Weights of a small sound classifier.
Model: log mel input, activation gelu.
Data: trained on phrases spoken by 400 fixed synthetic voices, 39062 training examples, 70.8 epochs.
Rows from block 5 of a small sound classifier, named by matrix and row number. Rows with one number belong to one neuron. Each number is 50 + 15 x the weight over its row's rms, rounded and kept within 0 to 99. All counts start at 0.
After each neuron's rows are labels from the 100 clips, of 14848, where the neuron reaches its highest value: "peak in band" is the frequency band that holds the peak. Only what is clearly more common there than usual is listed. The data: phrases spoken by 400 fixed synthetic voices.
# fc1: MLP up (model.blocks.5.mlp.fc1.weight, 576x96), inputs 0-95
# fc2: MLP down (model.blocks.5.mlp.fc2.weight, 96x576, transposed), outputs 0-95

fc1.234:49 44 63 48 49 62 41 47 39 62 46 27 28 49 33 26 70 29 49 28 55 32 80 64 69 41 69 50 54 63 51 21 39 36 54 77 36 22 43 50 27 75 47 27 25 75 68 26 56 50 42 28 45 33 39 34 49 44 43 86 59 39 43 47 45 28 27 63 30 29 57 63 39 62 66 56 73 40 43 50 43 35 40 50 44 68 61 55 56 60 49 29 42 62 51 30
fc2.234:60 52 50 64 57 18 52 70 29 31 58 74 31 25 66 64 71 41 46 42 47 44 53 53 43 48 37 52 52 34 47 62 56 51 87 61 70 43 43 47 50 43 56 63 38 44 66 58 09 44 49 49 62 84 47 57 51 42 73 51 55 55 36 37 43 31 43 67 82 51 18 43 52 56 59 52 79 65 35 33 67 47 62 40 58 70 49 53 80 12 41 57 30 50 43 64
peak in band: 500 to 1000 Hz

fc1.542:67 33 57 34 54 40 34 59 23 10 35 62 60 62 16 66 43 32 30 56 49 06 42 53 42 36 52 54 36 43 45 37 41 45 49 25 43 51 52 39 62 51 60 56 09 62 49 71 44 23 61 37 49 35 56 33 62 64 68 17 80 51 55 43 29 52 70 69 50 46 44 46 57 39 48 56 26 46 34 49 49 39 63 71 36 54 41 66 51 59 48 54 64 35 70 58
fc2.542:51 43 62 59 41 50 16 47 60 46 28 47 40 73 44 25 61 57 33 29 46 52 55 48 41 53 64 47 59 50 76 19 42 65 40 40 24 46 42 27 60 55 43 84 67 52 18 42 50 63 55 66 59 53 68 80 46 40 43 56 60 63 54 66 60 46 35 13 39 75 65 31 77 58 52 59 52 62 43 56 53 14 59 21 48 29 67 67 60 42 57 70 48 47 39 52
peak in band: 250 to 500 Hz

fc1.124:43 17 59 18 30 30 49 57 57 29 49 65 55 78 26 37 16 65 59 48 53 00 43 41 34 29 57 61 32 40 55 31 47 30 20 32 64 44 32 41 60 48 33 53 63 59 49 28 29 50 59 44 62 56 56 37 49 34 55 60 61 72 50 33 48 38 60 84 48 48 36 55 40 54 56 50 61 44 54 37 73 67 36 41 51 54 57 61 53 59 57 82 41 50 61 43
fc2.124:57 42 29 47 33 58 43 67 53 28 37 41 50 51 46 24 66 56 14 38 49 64 61 45 54 52 74 29 59 55 51 31 41 26 55 51 47 45 48 24 23 66 60 22 53 53 37 45 68 58 58 47 35 27 48 56 70 58 48 54 64 71 87 67 67 64 31 42 40 68 64 49 39 20 54 74 41 45 40 67 19 19 46 49 37 28 39 64 34 61 42 60 60 44 72 46
peak in band: 500 to 1000 Hz

fc1.556:59 45 71 19 52 36 57 69 74 50 40 35 24 25 35 72 68 51 53 32 64 70 43 46 58 93 33 38 25 33 41 57 21 49 43 32 48 58 37 70 41 47 53 52 54 19 64 66 29 19 46 49 52 51 53 24 51 26 37 36 43 74 50 45 61 57 64 49 44 62 22 48 57 49 56 58 48 68 74 34 56 36 40 54 51 64 49 48 49 52 58 59 68 64 70 73
fc2.556:62 61 41 60 53 30 43 52 36 49 26 47 32 48 41 55 50 71 25 51 61 56 56 66 28 69 52 47 80 58 48 17 57 67 55 74 40 40 69 57 67 37 47 37 68 51 33 62 82 60 41 40 56 25 20 65 43 49 51 39 58 64 44 55 56 55 56 34 61 59 50 43 31 45 79 12 51 26 68 51 34 50 83 43 38 73 49 66 47 62 36 40 32 45 78 28
peak in band: 500 to 1000 Hz

fc1.536:26 52 69 51 58 59 42 31 73 31 90 68 48 50 51 66 44 83 54 17 51 75 47 49 63 40 68 37 55 58 28 48 42 41 43 10 53 82 55 44 33 44 35 18 60 49 62 39 51 41 42 56 56 73 20 55 57 30 24 30 68 66 45 35 60 33 46 58 66 59 32 38 56 55 65 57 58 47 46 51 45 55 41 65 38 66 42 64 49 56 38 35 47 63 28 36
fc2.536:66 58 50 59 55 26 34 54 40 64 37 71 52 46 55 81 66 82 56 56 38 51 32 55 47 65 37 51 65 47 66 70 64 53 43 70 59 52 70 62 50 61 66 45 36 60 51 55 68 61 46 16 78 21 16 60 47 62 57 29 53 32 52 50 22 43 43 49 59 49 55 67 46 46 51 36 99 44 38 40 39 63 57 47 18 90 56 61 42 48 44 57 59 45 46 66
peak in band: 500 to 1000 Hz

fc1.363:49 44 41 58 47 53 61 50 45 64 00 56 49 43 51 34 45 33 63 54 38 42 48 18 51 52 61 46 49 31 57 60 42 60 44 57 26 54 44 54 29 49 72 54 49 56 46 54 17 10 49 38 75 71 50 69 41 68 52 31 62 58 78 47 59 99 38 41 32 39 44 60 67 64 55 46 69 62 47 70 43 46 27 64 51 61 65 42 28 56 61 37 45 70 40 38
fc2.363:63 56 34 64 69 56 42 60 55 53 55 40 61 71 24 43 70 62 36 67 52 38 41 42 93 99 62 58 46 65 82 50 54 46 34 47 55 49 62 53 57 12 28 39 74 36 40 53 47 73 42 41 66 44 49 40 60 51 48 57 52 44 42 23 15 51 35 50 65 51 61 61 48 53 68 34 69 43 41 46 43 35 49 19 35 56 41 46 60 29 48 52 73 52 50 49
peak in band: 1000 to 2000 Hz

fc1.508:57 19 72 69 41 37 37 37 52 69 61 69 64 54 24 62 72 44 24 27 50 65 35 61 46 32 56 27 49 39 49 41 24 94 26 31 60 62 76 48 43 64 46 40 44 29 33 74 29 63 62 49 63 63 64 29 66 62 32 63 53 55 42 57 50 34 60 49 28 54 68 42 49 37 63 63 84 49 63 42 66 55 46 61 45 33 51 51 58 64 35 47 47 42 44 70
fc2.508:47 42 38 46 64 48 43 62 49 58 53 69 44 55 33 40 39 56 40 68 39 39 34 51 22 51 46 28 80 74 77 32 46 52 54 37 45 45 67 63 55 54 48 47 45 69 63 29 70 78 34 43 48 31 50 25 37 43 79 40 23 73 64 72 60 35 42 38 53 66 39 58 33 20 63 32 28 46 67 82 68 66 59 48 30 61 31 69 74 70 68 47 44 52 59 53
peak in band: 500 to 1000 Hz; 250 to 500 Hz

fc1.512:35 27 55 35 47 78 54 29 45 36 43 49 37 37 44 74 46 39 45 52 44 25 84 51 58 67 71 49 53 53 22 42 51 61 52 28 21 61 62 50 37 23 28 37 24 49 13 50 42 46 56 49 38 31 33 54 68 16 78 56 40 81 71 73 48 40 53 36 37 51 58 57 47 46 28 67 62 63 54 51 77 69 61 44 52 65 51 53 43 41 63 58 51 48 38 39
fc2.512:47 54 51 69 44 73 59 70 33 33 15 35 68 45 26 37 76 64 53 52 63 48 42 32 53 72 45 52 63 55 55 51 36 52 45 70 25 52 62 67 63 50 25 58 53 57 42 36 44 56 68 57 65 55 66 46 73 49 25 71 47 67 45 45 65 35 29 41 59 19 43 78 59 68 70 40 41 78 55 17 40 34 64 30 62 28 59 56 49 41 53 33 62 48 19 43
peak in band: 250 to 500 Hz

fc1.439:40 41 48 61 44 52 38 41 71 41 69 61 30 62 59 60 40 73 55 50 54 60 70 72 59 58 86 63 36 45 49 50 56 38 65 57 62 68 47 50 58 53 62 56 73 77 28 51 44 62 34 45 62 63 48 51 41 80 54 53 14 48 46 40 34 64 57 39 01 27 54 49 28 61 23 43 29 20 52 58 90 42 27 53 64 44 38 36 52 52 42 47 45 32 48 61
fc2.439:38 59 33 66 30 85 36 32 49 38 69 77 80 23 66 54 47 39 57 48 46 71 34 46 66 39 66 62 39 64 30 46 47 50 68 52 52 61 46 61 62 59 19 16 48 34 54 49 30 55 53 27 55 29 46 46 19 63 56 24 22 21 48 34 53 53 51 62 64 31 31 38 51 72 30 61 64 63 49 52 44 48 62 54 40 69 36 30 62 64 47 60 64 51 57 36
peak in band: 250 to 500 Hz; 0 to 250 Hz

fc1.498:42 30 65 25 31 33 35 55 24 45 57 21 37 57 46 42 07 51 45 46 56 56 44 64 49 62 50 48 56 44 39 57 54 45 11 36 73 32 75 42 38 28 27 70 65 39 13 45 38 75 50 65 49 45 58 55 54 48 68 68 49 59 41 67 25 50 61 42 64 62 67 32 42 65 39 61 48 37 50 55 47 57 42 37 55 34 74 18 59 42 33 50 37 31 62 33
fc2.498:58 28 27 38 50 48 66 75 28 36 36 49 59 49 07 38 47 41 39 32 35 56 53 48 33 26 43 29 23 43 48 26 50 65 78 56 38 36 50 53 41 32 40 39 43 69 14 62 63 57 40 54 42 25 46 35 63 59 54 66 39 40 60 56 85 49 09 55 53 62 56 72 33 61 67 32 53 45 61 49 50 47 53 49 56 72 32 58 38 61 60 32 44 55 74 51
peak in band: 0 to 250 Hz

fc1.332:75 23 55 66 39 46 35 56 71 54 50 62 67 55 70 27 36 57 56 33 60 12 64 59 74 88 63 59 55 37 51 41 34 68 64 69 34 30 45 44 49 54 88 49 34 66 43 58 39 57 42 34 57 47 45 37 28 48 55 45 60 52 35 49 68 38 56 51 39 55 48 51 47 40 59 51 45 26 30 20 34 54 37 44 55 37 39 23 56 85 37 66 19 68 56 48
fc2.332:62 40 46 50 61 46 51 59 65 53 42 46 23 50 53 60 73 59 53 39 43 44 64 65 37 30 57 49 59 27 33 50 60 61 37 58 59 40 56 40 28 17 48 42 52 47 42 75 45 27 33 73 72 38 37 50 47 63 54 74 47 28 56 36 48 20 23 51 73 50 28 21 33 42 73 59 49 60 34 46 27 58 55 29 90 70 67 20 63 53 62 57 32 62 69 66
peak in band: 500 to 1000 Hz

fc1.523:76 51 69 47 32 42 49 54 60 51 63 56 46 24 07 56 39 41 49 53 40 62 54 53 31 70 37 66 47 64 33 56 42 26 43 51 57 49 50 68 42 63 48 61 42 33 69 31 41 48 70 50 43 31 66 60 54 42 37 52 64 36 58 44 48 75 65 37 69 51 44 40 33 73 66 33 91 29 56 72 46 53 52 16 50 76 31 76 30 28 56 80 48 52 44 34
fc2.523:44 80 35 36 59 42 47 82 73 47 65 57 60 44 67 28 63 57 22 31 62 62 38 49 72 60 48 32 44 58 45 71 55 57 26 57 66 67 61 63 22 23 63 34 41 51 18 64 60 58 45 47 37 31 67 27 37 33 47 38 37 41 48 54 72 47 57 67 64 60 42 77 49 49 37 52 54 19 47 54 51 49 75 68 68 50 66 45 54 71 43 39 46 20 39 29
peak in band: 0 to 250 Hz; 500 to 1000 Hz

fc1.526:47 62 42 32 17 54 45 57 42 69 46 44 51 35 45 41 39 47 14 31 59 27 37 28 56 58 70 85 51 48 35 30 29 58 52 76 43 64 53 57 60 54 83 60 65 36 37 53 43 44 08 84 61 51 36 63 48 44 58 60 86 59 53 68 58 64 56 51 66 51 73 39 36 39 29 38 72 55 66 31 34 61 54 70 53 52 54 54 41 37 44 44 56 61 39 62
fc2.526:55 44 65 31 46 56 41 76 40 42 14 29 62 45 31 65 52 65 44 45 17 59 60 19 46 78 67 18 76 55 43 59 43 47 51 42 45 58 52 66 39 62 34 44 69 62 47 36 57 78 34 37 52 53 28 55 51 65 39 40 50 53 58 57 48 48 23 59 59 34 60 45 59 72 80 43 20 66 73 28 45 48 20 45 52 69 51 60 43 30 49 61 32 28 54 52
peak in band: 500 to 1000 Hz; 1000 to 2000 Hz

fc1.63:60 19 66 58 51 61 29 58 74 42 69 54 53 61 27 51 35 58 54 71 35 39 36 50 41 55 75 42 31 27 34 44 47 41 56 55 60 70 59 43 79 49 54 58 57 50 33 46 26 70 47 50 69 65 32 27 49 43 36 22 22 72 48 42 45 33 48 42 15 34 78 31 38 65 44 33 33 49 39 67 46 44 26 46 55 43 63 24 51 60 46 34 40 34 41 81
fc2.63:54 71 36 39 45 58 51 40 77 70 50 65 43 38 80 31 37 27 71 54 51 61 40 45 63 66 69 47 68 42 44 36 54 58 37 50 65 75 63 44 47 75 60 45 48 29 70 53 45 57 72 66 63 32 48 47 26 67 71 34 51 77 86 36 49 49 39 81 59 46 46 26 40 44 26 40 58 65 14 26 46 45 56 40 54 62 38 56 28 71 65 44 42 62 46 35
peak in band: 0 to 250 Hz

fc1.331:43 71 26 60 48 60 53 67 54 51 33 40 46 54 62 58 27 42 22 76 28 19 70 56 36 43 59 26 41 58 17 62 76 33 32 70 59 42 47 44 41 37 43 33 32 52 51 49 61 53 53 63 78 36 59 58 21 78 55 33 51 58 13 36 64 40 69 41 44 42 75 59 62 59 48 63 55 58 40 64 56 56 62 43 57 39 37 55 72 63 56 28 55 16 49 59
fc2.331:62 81 49 65 61 52 40 63 59 70 58 21 31 39 34 40 49 64 31 39 41 58 73 66 34 39 60 48 37 33 59 50 37 58 36 55 39 26 62 69 49 30 63 44 50 44 45 47 53 47 50 52 69 45 48 35 26 61 38 34 53 29 54 38 18 75 57 58 52 34 50 14 28 35 46 80 76 56 19 84 40 56 34 31 39 57 57 35 69 50 36 71 64 56 43 45
peak in band: 0 to 250 Hz